config.toml
hidden_act = "relu"
label_smoothing = 0.05
init = "trunc_normal_002"
muon_scale = "match_rms_adamw"
momentum = 0.95
nesterov = false
batch_size = 512
epochs = 42.5
warmup_steps = 820
weight_decay = 0.0
Rows from block 10, named by matrix and row number. Each number is 500 + 50 x the weight over the matrix's rms, rounded and kept within 0 to 999. All counts start at 0. Numbers have three digits each.
# dw: depthwise 3x3 conv (model.blocks.10.dw.weight, 256x1x3x3, trained with AdamW), a 3x3 kernel
dw.0:451460482523535484585552520
dw.1:403448431468473474507506498
dw.2:506495515597519476594482463
dw.3:553528447520463431503499549
dw.4:543553563505464462538484461
dw.5:583550518471457434523492484
dw.6:463483543502511582450480560
dw.7:511536576466486504435454454
dw.8:543545563558534538507497510
dw.9:466537455474546465463559455
dw.10:509498499510479492449311436
dw.11:590537586494474464489489504
dw.12:423514427472452455496488493
dw.13:512509531570541584542535529
dw.14:481457480494489500412467380
dw.15:399425433494491476516503515
dw.16:523515457519493512313478551
dw.17:524536545613557536510501518
dw.18:527514508520486496403374439
dw.19:471460526526497573519514625
dw.20:423445427476507493530539548
dw.21:484546540399432536486477530
dw.22:560513539549499504434389471
dw.23:470466500474509631463495562
dw.24:576554532555534541500489472
dw.25:491542540528522482464407424
dw.26:442506399497561475467498543
dw.27:464472435436445425465473486
dw.28:535534558517464463476466436
dw.29:446425461450458476517491504
dw.30:514531556484521506442451419
dw.31:433505564427478543517539492
dw.32:498494515509547520476630546
dw.33:591570561493481482473473447
dw.34:502483493519533579550536577
dw.35:469554433473487492464562437
dw.36:448441419461446469509499499
dw.37:436531519428506501425526529
dw.38:533606570502528494493463452
dw.39:498478420486493495536554587
dw.40:426503544413511504429492519
dw.41:428428443490512549520530540
dw.42:519537555441464548505514574
dw.43:474477503477514540537541631
dw.44:535538575545550535494491508
dw.45:519492511450543645460496529
dw.46:439456399513507518519526541
dw.47:509516520500475458396434443
dw.48:422468452550536544502511501
dw.49:469446467519532527538556615
dw.50:470453382503490487523531561
dw.51:537543521432465465532528568
dw.52:441408461459453478513497519
dw.53:494479490554534593565486567
dw.54:561555534438485449475516460
dw.55:461496364494499485525522410
dw.56:602512464488505472605501492
dw.57:550546547517515508420456434
dw.58:473477481500498504590595589
dw.59:597539492531518503466437456
dw.60:561499368538482484483524536
dw.61:457472676476504527483483505
dw.62:438445504487508540416450521
dw.63:504529528477466436452482425
dw.64:494497494483499510395408417
dw.65:559509534545567570509501450
dw.66:488524625482515558465479523
dw.67:495499635507507533568515531
dw.68:544553611506527531501542531
dw.69:524509536505462502618551611
dw.70:546463493652545542508487503
dw.71:588565582497504504442467487
dw.72:466494562494513565454516602
dw.73:474464463481533633488514489
dw.74:483485544446502567462563553
dw.75:531479510592522597481475494
dw.76:587601588513470489498510510
dw.77:542546584512533527465462446
dw.78:451514588495504503511418450
dw.79:482462345511435488503527471
dw.80:530526532479499586540531587
dw.81:529534422539514414505533454
dw.82:519404438485471502537564501
dw.83:512517505517518510495471302
dw.84:609570606476477464492495512
dw.85:488512482382443409493533505
dw.86:505440474571511561518486528
dw.87:525507524444453545406475556
dw.88:499483535475542718488477536
dw.89:585460511564494527542453538
dw.90:544605547544542505488467497
dw.91:482527562516523481516496402
dw.92:466464462454424439474457470
dw.93:520469457501520574468516581
dw.94:414393435474495522515505524
dw.95:477476468495508512571539639
dw.96:531558571541554543522512498
dw.97:474463493629499460501492503
dw.98:526519546469468448472488376
dw.99:533488484474518592458485567
dw.100:573506447528515431469503510
dw.101:555532489502470511388478547
dw.102:509458352480482489455502518
dw.103:473485525445468520387492550
dw.104:461444487502494499551524591
dw.105:516535530561565558548534544
dw.106:594595607484479481506472499
dw.107:554588529542584517478492477
dw.108:481444450485486511526556571
dw.109:555484495579545564542468463
dw.110:550542544468451461534523549
dw.111:552507488539463441532484420
dw.112:488477482527545563562552569
dw.113:442481427456505442479480444
dw.114:521536507523529514504483240
dw.115:568578569525523537508512497
dw.116:529523525501487485386416424
dw.117:494525513515482363523492475
dw.118:498480471480525554440521588
dw.119:495520508495524544406450548
dw.120:410407401492496501534494516
dw.121:544495491617548476497496526
dw.122:526509497383472506423515534
dw.123:491503424439451463456486473
dw.124:513519421523521437518511420
dw.125:484469495578584583518506517
dw.126:466538460460533452416538454
dw.127:514490509509513498444397379
dw.128:563504471518482404544521459
dw.129:489468481513503490588519597
dw.130:466492573466501590507493568
dw.131:564529532582548490476502456
dw.132:460498523551530469606494456
dw.133:376426477495486477475497453
dw.134:383483505460464485536486476
dw.135:413516536428471512543508503
dw.136:457492479491499492575571620
dw.137:497499469488502486585594584
dw.138:472493594543528547566511551
dw.139:506486461496490501518545656
dw.140:556614537473499460455475475
dw.141:515523492494494496266476488
dw.142:552527575540538550466480473
dw.143:524518446521458335520508478
dw.144:472475493540500501663546525
dw.145:407473391487493497506517533
dw.146:546495459639533487469493518
dw.147:520507495555584585539520519
dw.148:540528542503506495419456430
dw.149:473479395480485489517566524
dw.150:512507466525539521469537616
dw.151:516499480498496463432457366
dw.152:474527456468473418564530517
dw.153:594484477558488463541490478
dw.154:556595550525531516504505492
dw.155:526534493516482357519520429
dw.156:527547562558570559514499513
dw.157:508494505491517496561657541
dw.158:515454508571527615538495541
dw.159:313448523490501517521513500
dw.160:497488495496516513450435394
dw.161:572539533504489500426443463
dw.162:496523485530495271533513470
dw.163:542517543486438419485467454
dw.164:535493511505512497398375437
dw.165:516488513475315453507452490
dw.166:502493492567568567567518545
dw.167:569490464600542510575503519
dw.168:474496369473467422503503479
dw.169:546577580538551528509522498
dw.170:500491507537511520564575578
dw.171:477481507460471448468443396
dw.172:543563533495512510414432448
dw.173:493461451464484485539547580
dw.174:459486461483528484554585602
dw.175:608499475526507477430494520
dw.176:537529541479524526411448458
dw.177:504482515549531557436481443
dw.178:621509487493480542460484528
dw.179:531507534499479490396429433
dw.180:468476526389485567507517540
dw.181:512490501524514551579612581
dw.182:561579576527495500468465453
dw.183:449423465448474479544521523
dw.184:501522535400434482469464482
dw.185:555501482529491485509523641
dw.186:493529521480456479571573609
dw.187:474471515505525571563522561
dw.188:444485474448412424498493454
dw.189:378428430486507497488482515
dw.190:514490435477444380552516465
dw.191:581508568560512542475495492
dw.192:518472467507500539578588564
dw.193:504448481469514657448467544
dw.194:470427398502477469494537519
dw.195:428524492395518506399519538
dw.196:500472503498530524535591569
dw.197:575544545511523458565544493
dw.198:544517380528503525498499543
dw.199:580524523525549552510521532
dw.200:457412385482468488517517524
dw.201:404474514480472492413492524
dw.202:535503478523505503683534561
dw.203:470527541431418465502536497
dw.204:481475436518508502570568546
dw.205:546519507513492519304470530
dw.206:439378459505506518539532558
dw.207:480465449477502508571580582
dw.208:511590491467539460492583470
dw.209:548464447525489504553477430
dw.210:478558576463498485489554568
dw.211:461470453486504528575586587
dw.212:548491501400495532450517527
dw.213:477537488513509466647533443
dw.214:536505511488447422479514567
dw.215:518487528509502495441449391
dw.216:469437423490491503542527568
dw.217:508502514400478521427495523
dw.218:553582542450480459462494513
dw.219:534533562472493460462448437
dw.220:476473309509466491521511502
dw.221:497486500486481617514455526
dw.222:537532576512562544459516498
dw.223:488490399484512493542544573
dw.224:591543543505501503425462458
dw.225:440417377511506502480518481
dw.226:564510462565534488551536510
dw.227:481465463598577498488492489
dw.228:626540539521478458465477508
dw.229:533563569527554577500485481
dw.230:445460445538531547469452462
dw.231:415441422478460470483493509
dw.232:474471431453440418488470509
dw.233:444489498511512475635499472
dw.234:564493505536498487614526437
dw.235:507492465622538497501461453
dw.236:502503570508533551492465428
dw.237:442485565498493605499526559
dw.238:406459405492478495519526566
dw.239:512510527483464469438375416
dw.240:496520553469446472395481453
dw.241:442497468486538442462486373
dw.242:461477450474539514537622508
dw.243:488496485485512499565630561
dw.244:526485449513493374536559487
dw.245:464494420477511428469513412
dw.246:644523493553514483589487516
dw.247:480503598465479571476511607
dw.248:542491498516521573575559524
dw.249:518536503458450434446439474
dw.250:485487503564590554554534531
dw.251:457459461476514505576576554
dw.252:439412410479477489518499514
dw.253:496506501479458456423440426
dw.254:451488503502539488673542471
dw.255:424500461460512481407516538